From a checkpoint of a small contrastive audio-text model.
Data: trained on synthesised imitations of 52 everyday sounds, one a clip, 39062 training examples, 41.9 epochs.
Rows from block 3 of the audio encoder of a small contrastive audio-text model, named by matrix and row number. Rows with one number belong to one neuron. Each number is 128 + 24 x the weight over its row's rms, rounded and kept within 0 to 255. All counts start at 0. Numbers have three digits each.
After each neuron's rows are labels from the 100 clips, of 14848, where the neuron reaches its highest value: "responds to" is what is common among them. Only what is clearly more common there than usual is listed. The data: synthesised imitations of 52 everyday sounds, one a clip. In brackets: how many of the 100.
# fc1: MLP up (encoder.blocks.3.mlp.fc1.weight, 384x96), inputs 0-95
# fc2: MLP down (encoder.blocks.3.mlp.fc2.weight, 96x384, transposed), outputs 0-95

fc1.177:070120134099106141138182123110112180134167132082078115121154137153125120099115102120108130176147154167086157085140114135112092101131138099145128152112091126129169118145156142129123149129125119147149143119140121105135156123137118113116110146204133110129113108120164156155151145139127146140
fc2.177:122123143149145147133112112146096188134151149124072151159086144140139128142158128106115154130117124147102135067119135127136086109158112103142141114109081131169133112119092167122135101096137138138152146123135072137173127134139106115116115170121152092124194126139145087119147131139109144135
responds to: reverberation (91); text has "room" (91); text has "reverberant" (91)

fc1.109:100123115096070080092099100149138094143154128150151155129140165160139124123107148114129146150161144136156137150179117108106140081114118126144122122080090155113147117115080130149119142144112142161090155163130111128130109127102142160174132157159120131148153113155167111124131122083138139138
fc2.109:155134114122132129131146121123091079123136175143100166149152119141133127123154157157130131142151152113146089128170172101107115144161169099136116113139171114102124130148148139116108100159104135105115164121117172112130159126113134147152130081112101093160119118095124138109130063085097117166
responds to: nature (34); water drop (26)

fc1.89:117109114169123113091102077113115098115150132115155139157128149157103127159094141067149113152113138132144129126077133150118171093086162139127148086153099108134128151114123117094126135165124159104143125138132168104148083141162121126116163152089107105138162157107149145118126114149157115110
fc2.89:159079097108130114146097103140118122132100149129153099166119156116133151138127168104121142136106140125138177122133088116111127117101184147133135145159126125123145133135174165145178126072140158127133101145102125106152125102085148107063103126121085158142159113143145119152117111139095122129
responds to: crying baby (39); phone ringing (25)

fc1.138:156175121160123109122137155134072144177077142104117101113111151138058158123109178114107131090119129126130129144125136129140140121143109127154092121149110112165120157178154104160101104145152108110142162118155149127131116106114144130148160146139147139148093123121138097113132134175100136169
fc2.138:119120095123139141098120140108103116137096137089123077110107147130128178118163153128089077130099153104134159159124189102160137121126162112131147157134145163145103164099111148157157114132169118130150131078129126120132138142116113150153155153106112124159136120110138103096125101146115074158
responds to: pink noise (39); white noise (35)

fc1.133:093103162111101127153159081147166100125164098126151121173161123119100177106137135127159099143131160146100158141128138137138136105141119160130142135084144145140130113134086168094125171118105155143119111092160136090146148143135146120131137142117156129130121160104122143167077147077145116143
fc2.133:124131129167158117097109130117123143081112138196093166121128146156151086127089168129118136100106103121146131131154123099139152107110100141122118126148149130098138130102152147151105122143151118183102134162111135181061128120138111121123130120106075152121116104119100108126151170104133110111
responds to: laser zap (35); chatter (27)

fc1.24:077133149127166068090135080121133168103127107171101116138169142119122128155117126146148129112068119094140130125130120087140113152147128182149163140181137135127149126121129151086133108118090135095118101122102148085110141129124128165157095123121129125128147139127089125149104165119144112125
fc2.24:153127118147137144148125111143149098133140072148143102127187116157170107107151146155079154109132149162141118153116151150105161121060112072129120147144138104114111152092145123125099142129075162134128112166133118143117107115136142118143116113113069147122105138142130145133104159131119088146
responds to: clipping (28); text has "clipped" (28)

fc1.322:117111153110117122180101106180100111119139139097156128131092153097121119121117144145133133121182136168080106127139167168103111139121108137125130111114116115132114129118138144107111133150144112166152111157139138134113109170148118164092156119118125071114110126167136054148131187128131113139
fc2.322:152077155164146128113162097196126113109158116112146153105132127108169165150146148111133105127112108169133151135121099145117120093109135121135133101116089146081097149147142130144122083147126110141162141082144104082125108127114172184125145113114154135120107116114125091112153150117135154131
responds to: mains hum (90)

fc1.217:128109104068129134128135113103137103134106128123097139117147098172124128083143094113185170105159142143152105096096163153132089127114131080187141151144090124130130108155116113109094136109110143113148136153111155101110090099121136178146136155106153145127113119146122158156126112131154108119
fc2.217:130137101124153153129125166104137085111107141119133113154147093135140120165098120141129117173089102115153136155140148104109160129118097130116112120117050147158094158106159114152119138121153124116167167157188112086095144116113101127129106134107100138158167107119118099147153147117141097124
responds to: pink noise (72)

fc1.354:134126186109106127116123098117133157159141147182090161115149116105122123132111126129135158133119146125126127113109103140143170132144091115118168179103123129125140139137120107148128126124133080095120141101110118157089147143138132148148183106124152143136186133048116138150101106120130177128
fc2.354:137134138151128156108136166163134118102139107094137116115150136144193115083164148128145096109125155170138149166125128093094096126120143154157129106169141080103129114097102119117153135097078105133133164153134150101134117086127141111138132143132163134159100108121158073143144097118148143133
responds to: people (49); chatter (29)

fc1.3:147077095075117113136137132138102148111141137124138089146122138135089114109147119113139120131158151080120168156161141141125147137116116121158162164121138140131158143119155117113143083119138085108158159152105128165134144091103112143152082143152120102178122165144113093172089154157124123123
fc2.3:101154133139095147147168089084134144106118144156123123132173167153101144114120117108099165103161104137133134157095120117151103145112114169138112148117117155138125125145148102136103076107146118107163154090145126115102080164153101086084107100149140154166126129104140115103129130130155161107
responds to: reverberation (62); text has "room" (62); text has "reverberant" (62); signals (28)

fc1.214:146175124159110129144129132105158139141130100131153126129165167135110096116175123101112133138094106112098115140165155107158152129115080183100171120160139118117086152144115110088056140150107102122134111130142127117177125120159138117141137116121137166138165112097129140156157151140122142125
fc2.214:102171170152076087127131139123129083146168120106143116132136130114117124119175145142109136133110143133133111113152132145113121143126073134141131169146122131148119148168134115092138162054097118085128150167155135110121116148118116124155130164108132132108118114105154087145148111138068147157
responds to: crying baby (31); howling (25)

fc1.162:098137129136118137120100104102162108130145144151140106077107131116153105157105139154157124086129138127186130158125120166138141158138114108075131146115119090113135115100119168111112130122136145122076163124127143116147144169113132089199113157120116111118144154071146137117122160100111147100
fc2.162:096138123100096089141097127155149120102122182117148120090142106128152113136117158094112099132110098127124141127105158137087140108125136116150127132129166127129125141121147144150106164182152096167138160090143142150173144151153116106110165111133191130106147099096075146135119110157138102121
responds to: people (37); crying baby (28)

fc1.302:149122102125139141146109096150150144174129109097140142112134103126097117082111165163133119120127102144115109163195153132086078139138123121086177154110147127110131151143115118141128121114115112146124091131168134125117094122079147142122113093161147137134107184136110103130171111102150134164
fc2.302:155121133120168148139093195102144098126079103151119145136139106103112113105128147134077152108122119145103129135137169144134155148106125130145110116150150141120101128118115134111122147116160177142114145149138127064152112171166134119119101151173105145121141121183122087125102155140095132159
responds to: electric buzz (25)

fc1.135:122116121111088119145139128134153113123097121073131141098085145120152141133087128176130122081137150116173145108125156126118146120161142137176130148127120097124135102103057143109116085115173118134124096127107120186134117133117136095107139163111162131093134153149121125130145135094106119175
fc2.135:134152114099134097185150106128126136136163164109126114101103099148116127143144108056179155141132117135161115160119119161121134129124141120106101091138114159139157145104128125134095157082139125105137144159162136150133129116118147146136082131145083141145166123149140100092143096169110092099
responds to: signals (51); siren (44)

fc1.32:150125090146149148112107165071146098158100139124137111098129171104100084150165130128117114077135120104166111137180136102145130119135158139105084165120131120095119113161156101141136141143113088136152125138118132129126114107179138143098142104145115126137134150109094155122114174157115165153
fc2.32:100107140123115128100143083108098143118109123111108122144107123109110155130135146103120132154167143099160165120110137133078132139124117065111138138110106158114154112123160177131172109141147148118078125148157100165122165135171119099131132135133125109179145133097141084161125129086153153096
responds to: pink noise (47); white noise (41)

fc1.314:130125084103122135132141076153110132147163125141132161133138150159148158101137087089121126146152112112128108135159137130161130127158118139145148102129153129116076075117110116097136131137140178142149112124113113132090095125104135099147104115147155113162123087130092117178145176159181150137
fc2.314:140134157131131141088097173134110129115124150156129131124109145129138104094116106115117143141156138154156164139164108059119146114131124112123117128173119105155137141109154173127146090127130134126099104109122091110108114127118090156087156145116104179174151113145161134119164090154088098092
responds to: nature (68); wind (58)

fc1.172:117107116169134099116158121122114121125124099106163127180154121123150166137106097127122146142074123113118154113113128098154135143113131115136116197168154152103122140116107166127116172149087150152061126104143149121146160138099145103120160117110088174136133132102128149140171122124110117113
fc2.172:103108126158117145170202139168161151103129121121116139094129175121141117128129162112111164140116126141156163126084103112107145101114138115104109122169106130088153148154116139103114103178157123152100122117107143168119128122098104114123127116133147162087130114099113143132160125155101096086
responds to: people (39)

fc1.61:094125120122129120086128085146139102161146128096136131168095177126069123132118120108139110146097138118126134105175119144098167161128083113103157122111102120141132085145129137163139113128148148151085152104136133133164131126091112128155129148107125105099095174151125124145185172136128116148
fc2.61:162146155150116132098121132165144154162135132106121116158109108116153134103137142110100148121090143110117155117166106115132177151125117159096165178178140122114071125115130116121150077137122119108125103071176135116110130158129130097166105097140159109155140114100125106165118143106110128113
responds to: mains hum (55); people (34)

fc1.1:111113120149164152153092109123109160144171119124107117159137101176137123114141120099157145140127137171171082101154086110127110126122133139105104148097159112111149135113092103152116121141159164136153148112154141084157139137185124146091125128109104188173103140122142125146115132103133154111
fc2.1:104116151130115112139123069142131140161116165065077120158138130156126147096103156170116163105114077136117111124118108130168137087132148126159156122134159114134123165115102127120142091137099139103131149107124121125132113091143129151085123156124161152121146149122128095191103135131087135140
responds to: animals (40)

fc1.332:137125116116106111168141122138113110144152122112101142137182091120128087085150111082121122116115108142154102106100143121103101102096137079141125167109106121159126108152112136136141109133110190130162084141095152127101114126115138117100096088137139112098140116196147149130137089143104102136
fc2.332:095127128103142143084096109129122098140146086098120135137111152151128167145093113166093178140166163143104151097168123121178122079133164109169139097102135147128071144092105134131140180103101135099148114122139141100148129089093145104141126130135132125119124135115112117151140131132129149143
responds to: people (41)

fc1.351:092151106145122118103113133144124098117096125104127120071129150121130164141132131137155124141107162149128153152134102146109115127089110143156111102123133119154096134106150070148074103147110114123130155158128163154092136108159139096060112131124087140105120102136152092179135150169136127148
fc2.351:127172135150163127115171106149162154064105094132095109126132132161136141180152106168085116104135139149110117140137121118145084120095075129172094111133162093102104138120138120161148150117091082143124140132094113103138099117158144136112144119130143122152163128139146130158108109134127140138
responds to: machines and effects (64); helicopter (51)

fc1.230:152092118133108140154140107126116155153119181169110121121146202116154145129125108155148144097109099121150119106139083119148114134146103096170127136104106100142146115130130122149093134127143136115135147161136108179093134120086101171137155136091141089141139162159108115115167143116154126171
fc2.230:092166143085158123153109091095150153178142156138124117129144114126172138156099130114120151096126161147102148127099135164130175145124106114106146112111128141125127108129145134105138113115107090104105172088110138132111163138109097074146163144127143103177111152147122145119128167096146123086
responds to: siren (84); signals (84)

fc1.43:160116129128156066143139123115151129181110166095106163138129113130091104112096116107113093128103134142129096105107068144085134136129135142144141125142142111165108152144117170142079108144161148159120094163141153149148122130156107143140155148126124128106157102124101151176154088142134134120
fc2.43:113113106113134076150117148137121074175109140163126144132132127151087135145139105125121127129107165124127138096069086147148151178143108142139123128084167096098143133108136095152109119133136118130118134221087138109159116109135125114130124130109152125111125150121127183128143141132143143134
responds to: siren (41); frog croaking (32)

fc1.268:116151121149126098119138099132116136107148139089152156144129144137144079145118116090129108132154128128122115172091142120119149135116153140137113131101068129129115146139124115117130181112107146115143135089117177115146085164157062114120109129094143119115118202102120115079133103118166149115
fc2.268:107147145127149104185158147089135165172143098095144133165106148098142144150151145132102105132105146126105132160113115100145126093108094139159105137145128166135119091159159140115116143094148124132102126149116106101082165124091188085137130112093143129126134172135122120110108124103156116110
responds to: crying baby (48); people (48)

fc1.161:142115147104192128123106114139134119119126122131122144094090114131148141141108108160102155119105187110156153131153155157145104138146124070121114128104104111134164148100158151140116112117114119166120118127136179154080121081109140135141094168088129060139106104142148143128145149115126112138
fc2.161:140125135150110086120135106142114099149173154113129104116097172122077161148148178090122090149162109150084129116159121131143154122101131153131103129104122144154169102157136085147138140110132120069147123124123121103134136146138136102158118154142106154129123143148113069117132108104106175146
responds to: thin (high-pass) (35); electric buzz (25)

fc1.4:120135144116117135152118179111175072145137149132110136093146136101104141133089159087134113167172139086071109120107140146108115091103137156169153127136139143140100137148173130123088115154121164121149150088133143122145131132109141117113115135117095111095110118112123065092114112119121141138
fc2.4:159166148101060139145122146137117130131113148136107113123110143079108125118108100151145131111123109173105123128138117115116142120143138137105106098143120121087105142098126154168160154174163153126118136124133106133140103125147135123120162172094138081183127169153126113178175096154099131125
responds to: machines and effects (48)

fc1.346:120155164131153170131161095121132123132161147131082133131149167154106146112135091124084122128078119117183170127137085173113143104077117131147126117116110156121100138153143098159116151151143124139153119123121111164122148145116144141108115146104139115101157170153138145106095072142147129149
fc2.346:088115115131112114113131110146135145151149126148141130150116124151121136108118159124115123080095110089119112186144105121099122148164146130138131139113088098095115126154107115145200119128099158143153123119091126131172146159109134138150121156145166153091113176145149079126149137101181099138
responds to: crying baby (28); siren (25)

fc1.76:109119147165107130122124161131152132140098123102154151118099119114127142117121149172162120121155091090130164125106102149112109181127117142110109105136115099126147128164162125230105102088119117162121174106133095110142158122123147166131159152126119113135137142139127101103121125110091124108
fc2.76:086170124147116159094093149144145127118174164122096139132129150081129071111102144136128136123114119103100086129139097108124121103107123119123146117180090143101177146122120091126118133132123130121137137139124136167076122146131111159134159128124087180172126160175135159126121141108123133110
responds to: machines and effects (78); laser zap (27)

fc1.189:124126144109120153137151083134164129115121153139108115162151144129106114084192175124120120105103144137108113100106118139158121109138150113150144158125086151152108145074123098121124169127135123153082130105085163120107130126154152117147177109148172156133121138084151133081149145105139126140
fc2.189:118114141158137148095114090103156147145126131128147109116106148147111125138134124157136161150102157128117131174124147090132101123125161131135153164132190078111081139129109122164149139079093177099147118123109101092148101132137150117115103140077119155137121088135134138149118102080128153162
responds to: reverberation (65); text has "reverberant" (65); text has "room" (65); mains hum (63)

fc1.179:149130148147152162130146126109150144131143145089104089118080143144144102155078122150087141114128116117143093131138140150107137116113136149159144092064157129112142091121140148083108129162127114153112133124138144122079089101140143158128154142153073119108120149168116137140104165106107144169
fc2.179:183147154114105128078128133088120143151135132124108133147136146093136144167125111139140095138145139078120128138094156154095130167137122136152100153139127129174144088175114091112104114129117185142126122104152115125174134182086146110152101117122149158137120094121126136127088120116087127130
responds to: animals (45); mains hum (34); crickets (31)

fc1.227:101070088115137126133129114137162129109126139140131168127079100142070094143146139145170131097152098168155133157148108111110187123137132138088123141145122097156145174160136124089146122153100108154116122131161112104135132109133129119142125120104155148117143104118123130123146192133160139166
fc2.227:147136104145153150113106157160095132117123113086075112067095112132151117134095107116146154133131129141149158129131104082114142118133134117123152103148138116105178157145130142145155110131114117112160124118143166120125138130126161131194170154124077095143129130142173082133129155086152147137
responds to: machines and effects (44); laser zap (33)

fc1.82:105159136117121146120133096136149142131083112128155120103144107132159146126151144121086137143145094119147074136094143075129124143159121124182112104116137130127129105092165134127188089115102134103140106158137113140106151127114150160142170122124154068144132158142128142165124077131097140099
fc2.82:129095106113119133138166122153120139094108097140096074116123085144150104129145130125145136125173082129147146108101102070108112135136180077120149149142133142121092129146147143142127131158116139180116152169169151120134135125148091126144158090137120114136155162127148074093130123101134123119
responds to: household (47)

fc1.103:104111112131150133137135138127158155139117150174148192164112106130113144159102128139100124170146129100124144105155136102099151174090117111128133175151143138166142119105144110125124135121080106054117112090115095162124107093093126135127094141117156148141121149119142102153106152109147156124
fc2.103:131095090086099141139096130142069097116135155143130121092103187133090159145113118096152149157111123137159138118128122151077130136122145122145138112110143176132146136095130095168116143132093140120130134139145117128149095163111110187103125140157110164138118113111132103119164179136137101114
responds to: people (49); laughter (39)

fc1.65:123147080176143180100081088118131150148141151187125134132131118156134140135120164123106132128094106141127142188126107137114154086147096141080138130119181149105131137141151153124106168106145126129107155101116143124117113137126103109090128123120167140115078119131130138082105107155122137137
fc2.65:100144119110156144105136123112136095140113120140139115152127109131148125124107087128143150131135125133118097117173109182120088171158133101101138149172139110157134101103162135111120150135111170127154119119112181144099140136164098092111088160066132113106128151111135186109171130115106106145
responds to: thin (high-pass) (40)

fc1.33:114105167101124113109109162111150117134108173118141143130105104108158143135172132147109106069116104153120138069075086130115102132106112121125172117120102094105125077092133129138148150157112175136130157093131127150123151113101187111125120119111138163137120148122111139129123137148164149140
fc2.33:110115113115164145143146136155113129077136107132136071152106144140115129162139157112118172099081096145144129156128153131105124130144142154109180132141141102181192131108124110145095144103137178089134144110133131175098123112086140126133109087146107153139129115120113168131138112136119105115
responds to: mains hum (33)

fc1.50:143136133104110114116137148174130130161128111139154123104163091129088153092147084108133105106118134142156119048126156122097103141084153129103123120145139149085132188132160097119149137105126129101121117108157135148135124131081116115150138143086116140158116129126107171146147126166167121150
fc2.50:127092095114167125177131098142094145114117126103152119106147135105141161122104158149129167143111124115154131133123108161137082153103166065160154159120130130110130105157160114120156152107134151128142140150138151096144075197131095118117123119107136119100110087142130127113138159117130088142
responds to: spray hiss (33)

fc1.136:143114151139101141077165081128161134151132124113136180149139130113111112120160191098160136150130103140143133164104115145132102132158174131125130128069121157095110131114117131140150116089110173110106162106136131156148090119127121121102149147105167110139085108128158157108160114119138104112
fc2.136:128102148150103115140129104111116119180097109072121118139130083123128110138090144139155119125107128090154128151124182144110117163187106138131129144121147104154113100135143071137083125113128101188165151146154132140170121115155120107129115134133108119134163116157176105112125101099133123125
responds to: siren (32); crying baby (27)

fc1.310:118108119130142170168148131096120110107105107128111116123173088112119118091128173132109135139136141140091095136156138149150141107179126114104126127131129120145121131102203118143055134151114108137147085123109135146136123124150144102073148138153125139131131139100131086082135171158145153129
fc2.310:194180125136148147116110160120125134100147167140153101150114150120098142127120128161125097136173132140133147132150125080127090127156149136117131149128105130090118143138127090091145134160093153101138109115110120112123133138141133120055129121156140104170165147125132178148114133122074096127
responds to: nature (37); wind (34)

fc1.100:110137095152129121119166106162134111120144141133093130110138126118174095123106107110145092127164134091101131140102143175089154137143187100119141144159117145127103133121129138136121145120118086115127149114112139147146089161142108142152148154108203118127121156114087102066098136135109160126
fc2.100:098097142129157125144122116097116195135112099124107148164093133117122131154136146123132143170092147123116101125112081135162110103097113098172143146127118159134161134166135133132187155099154169103117149149121124120107129131119117134112116115097133134152120130171100149110152067121164119084
responds to: people (51); crying baby (50)

fc1.174:167092104113099160152146096116133104109135135177115117128121149101136092125071139156131145099152114094142102136152084146143133125156114104157169103140113157165112107112127147152107128103122148086169123128119111167134143139122097118125141124156112104074109121135158082084117120148129088146
fc2.174:150161141153115106097143109159119140154131127112144092170115135140132122090111122116150174122133155152101149135122093112161073105088083120134118097091123145130174154174116120146140148095108119153093118139104142132174143152119175101163127141090115128173108136138134116149144139117089150126
responds to: animals (41); signals (30); siren (28)

fc1.131:104155085134065135108111131143143131126156140107082150111169145140138140138120135147083119147145100142155130160130157134103134131121149125135094128129100125128127154157133159105112122125106092099167135119083138125131142131156142110170139118204133066121145108146142084117120106146108130077
fc2.131:133121148083139160119164178170137172108131088122168096107131125183131131141089139151164160108109150084095139141128097115165172115130159137138155125131119150146119110099088130142143115127122111108107145142098124133092092136132121152084120104127168159138135106088115129119126124089119118151
responds to: household (48); signals (29)

fc1.79:089127083122127130164095114130110161140132136107166148073117111136131161128129134120132120112122133140143130115149169117149177119078141115158141127112144149091152122112135134169118112098092119120117070126139107104101164176098127146168082115145159146126108141143155146156104120165144102089
fc2.79:124104096097121158068120152145145106158098087110106104118170122139134127132114157124106110143143125147154112072081070125101144135122096079165144086169134130113125156137140113155135128111144080161136109110161123127130131157139114121120115171137142152124120101137100128120102166145151149138
responds to: animals (40)

fc1.146:098119162134141129146153135128145109102110151141086141106181113114172096147120117117130139093136162178151125143152134122099112141127100140106136094112141095151109099148139058114125118131166144161113141116146119089128161125131128135111073119187132103156145137139129126093107145082124108091
fc2.146:107129127139118147142131132121106112154152150104104134211113127186125126134116140139105155108096124116133095117111131144140092162116131156126142100102106107109137109072121083157140108164120140160149144154146102139110172138085116128093138134158115138116122092099144118144157138127103171181
responds to: crying baby (46); people (46)

fc1.287:124131087158110141108116137150143119134114110088141117108149127136133114173111132111127124131176157117147080161110106130118088124109159094162088145162155092117108168152139128123164123078160121101149086138105097108113130127109126133132109104118116099105168150124168115084146090152107156159
fc2.287:111176140079137132130136108132092087182099087131106168175147116114130171097140117135107127132107141170160116133167086164114134143133141101098129136127154157154100112134149145140151127125085131145132143147102069112095106123123108157128116111109120129119104123120108130128137119077137159167
responds to: signals (37)

fc1.2:059122114133153094189097123172125128136096154116099138123117111109127143129125143112128070153130137154152127150144154145124109111196171126140133135102124143071117114093104161071112163131100128133114149147135135115084151138132138115145131161118098141130148114148160148118121134128144123103
fc2.2:120193138138157135144087135136107153103115156132120162116077158092145120123087169178120125103090083130137169127120125111134128116154124164123109156102132133141143134097117087102110144165131135144077149125155160088157082131116139104141141119143103116135110137129093117117148123145166106126
responds to: reverberation (73); text has "room" (73); text has "reverberant" (73); muffled (low-pass) (28)

fc1.66:122155103135168102156136163139147103102127164121109114123130147119122106146131148162128125121164078112165130148156146107106126070172125123131161146140124152155140141098119151125132112110054163104110129123135117142184166141159110098150092096162092144123111115101100156138124113116109123106
fc2.66:163118145159149136149137171117099131152145119119122123089063168151117137154107104147112122155140108145102142099102122100161116117157089125128160143068105119101119142151094122178122123126154161121130103112130122097124132119092112148122165133116141178171129144106154125078148116142099102139
responds to: nature (47); wind (30)

fc1.90:100089137152095121120155126102137157118140110093117135153128177116109097136176115163105121087114127113133171110138122137101131108129130157139179111150145101147116206119135123125133138125138140129084136151139118078132097137107168135121090107128153089142166157156109104135099144089142109139
fc2.90:135169180093115105119135115094131137112140118138142167143124110146113143159086127147139120104101151093101147075149164112151114144129110125138160104121179122118139142142091146124140141111151168141136111134112137125187093132114127110101145139167165180116162099073117148108164109130117133131
responds to: waves (27); vacuum cleaner (26)

fc1.22:104155167120180154164138096138136175118090143147096094121140124133154104117106152109100093147121140138110116143104131156128135159097102125108079131128094137148128149114129123147148129195099140123124133074113116150179151145106108113103117074122138125104101132158112107136156140098150157135
fc2.22:164128137157140076125136102143108153126111101147133139164136136100136149119109150186094123106131127119057121159156166127178109106120118094117154112103137125178174148107136123139142095135115146147127137103141133168115114120114116112139158078139080135086115136141125142098106163126132130099
responds to: signals (35); car horn (30)

fc1.151:136105098158148100150127135124097130115154084123154163153182136078111153147109119141126128093123126139132112178134117120130088129147060123111165131124129143146130140147069086127120175145134127151122172142175162116137139145147138085130128157127129149120128140155127116162128094093130158135
fc2.151:165166113138145138142122137096118112124119119150173121105159117134090112131129147132146149133116134082084068128154092136163116144127124117118124164143106127109160150140142132134180161126088141094089177144090089136141094162112082152137138136161123130095092144118145082119127119123110116115
responds to: laser zap (26)

fc1.281:103094117119107124137130114149097128104097099111110144129168119153196202128115102149108144162142127121099129102088120162112111175124129099120146111145143099135174116115105109147108122137133104137087177104136117112120114180154114136138140182130090105110121097113146133112142107112131125116
fc2.281:144114147085141118111153143090136117172125123133145098096127141153116083121159136066142156116099113084167176167149153114128127115101165125140122155146121140113111139099140149109167137123143078100121116135093125133129100105121087130100114092116146108186127127152101144107121090140137112147
responds to: siren (29); signals (29)

fc1.238:140116129165143159104153093156113158147109129139142171140084104105131115111141162106135111098095131130143114118151065107126132117138090111140133119117090130141115135133142115129070110128094130149107094169123111124152150129095157116188171150118194121149132122126124159135137135147128097172
fc2.238:109164155131088121100132143117094147105162131094131131102140138137114115107097125107140156147154093121154095112126167160186142071097122163154181150141151151162129131099151136137129139090126094120146138151101124138150127153138123128101094110108105117104138158146129065114129109087146129145
responds to: chatter (25)

fc1.380:122129106123149104133102112130161126125157133106152142121120079136115129162103115075158147135162156122096132175137157141135147139142147169081111086154119146073145121123130108147168141140081110104130163103138160084155124103125136127122091101156118156131111079133133134145125146166124118086
fc2.380:105165113064099160175106099121125123160151098152198167129122119089102105115103109091160150143093122106132128151105150117120120138158110155124146116134141127117143117117152143147166149097079118137124119096108135092153131123116134133114130160131140123160084116171138108122144145158133089130
responds to: laser zap (39); siren (29)

fc1.299:161153136130174122081137112108125104133120083178120106138141133172138080154126138117116146126182105128089153111159120114118130138107166130106111130121102133177144139166132122108094127149132153143102108119098107123106163112114135170121148116074153119166120100156159112144154158109146131164
fc2.299:130134107157110148138103144127101164139136143121160157109141094083173151114128165116140148132072121162162139129137098135129132132151074122146108118171149122138124111092172105084105113129130085157096138130090162123127130095191118131151132167151151121137150148145118137117128097108101100143
responds to: signals (41); siren (32)

fc1.289:123111129139128116109173162083122176129116114150117129141148120143112135147142115122172085132122141143145103122117143135088152096108118129186164144107128139117150098113113155162131171125113129100118132163102123112134139122121151081084098145109095117079152083169151067143133152127105121122
fc2.289:120167090075120144103123130125144117118097175115118100171124107149119131127110171131166123163126140106149109136139143159129106138093126132122119134157103144143144122121148081141110128123128134103111180169108108114169126145116112146093122151144149120138115071046141145094152128152103149142
responds to: pink noise (38); white noise (33)

fc1.308:127160167147117159157125160072101172099106140137111106111085136144107123122125135135170117139149139097117117135165156112156131101099125103123149115110155108120100138094096083115156135142109103125155117177154111159154109145154126111132159101107129116121186082087117106122158115104118127148
fc2.308:145145161127109086113151127108097147140121089107148145089110126130119129140139117129152154160130143116144129141152155152138081142073125091128103164131135165146159131150095168081142164137103139086120138127150111169117092117123120089169125157125144094105122085096157107169133143111130166118
responds to: machines and effects (70); whoosh (67)

fc1.72:092129096120116136125146160132105096098139138100142151140143172109170172116133103147125155124131120110119148152126141093164102120127167156142114156113105130138165153128163082106112119122100122122167112164117118144160124167108136146101152133116163144141125123093176106114106081157060117133
fc2.72:138163140119126112131177112155129139132137110110090133159102115147144113113140107085136119163101151092171093119169041121102165131166109121123095126119161142130137137134151137126110112116148125124156102100137167178129139110109120087106112109144142133127160125112140155122123098167155087139
responds to: people (50)

fc1.5:118081096162136135106140152148099129150118104161117154155170150108114141140136140135078111099166145136137100146122138146104160086156109147144102122124139141111184142198127142122150145176168119152139141123095134133125148133184160114159133132124146107092152143100130162116105148125114136112
fc2.5:141143166183098175109129099151072161120105091118143124166144132133160112149135124155124121112128111087135128132145090146115127121159119109115144140125093109142102122119129178120164136127117122169099112157137134150107082114106133101113146134110114138148117142173109086120123128065165137086
responds to: clipping (27); text has "clipped" (27)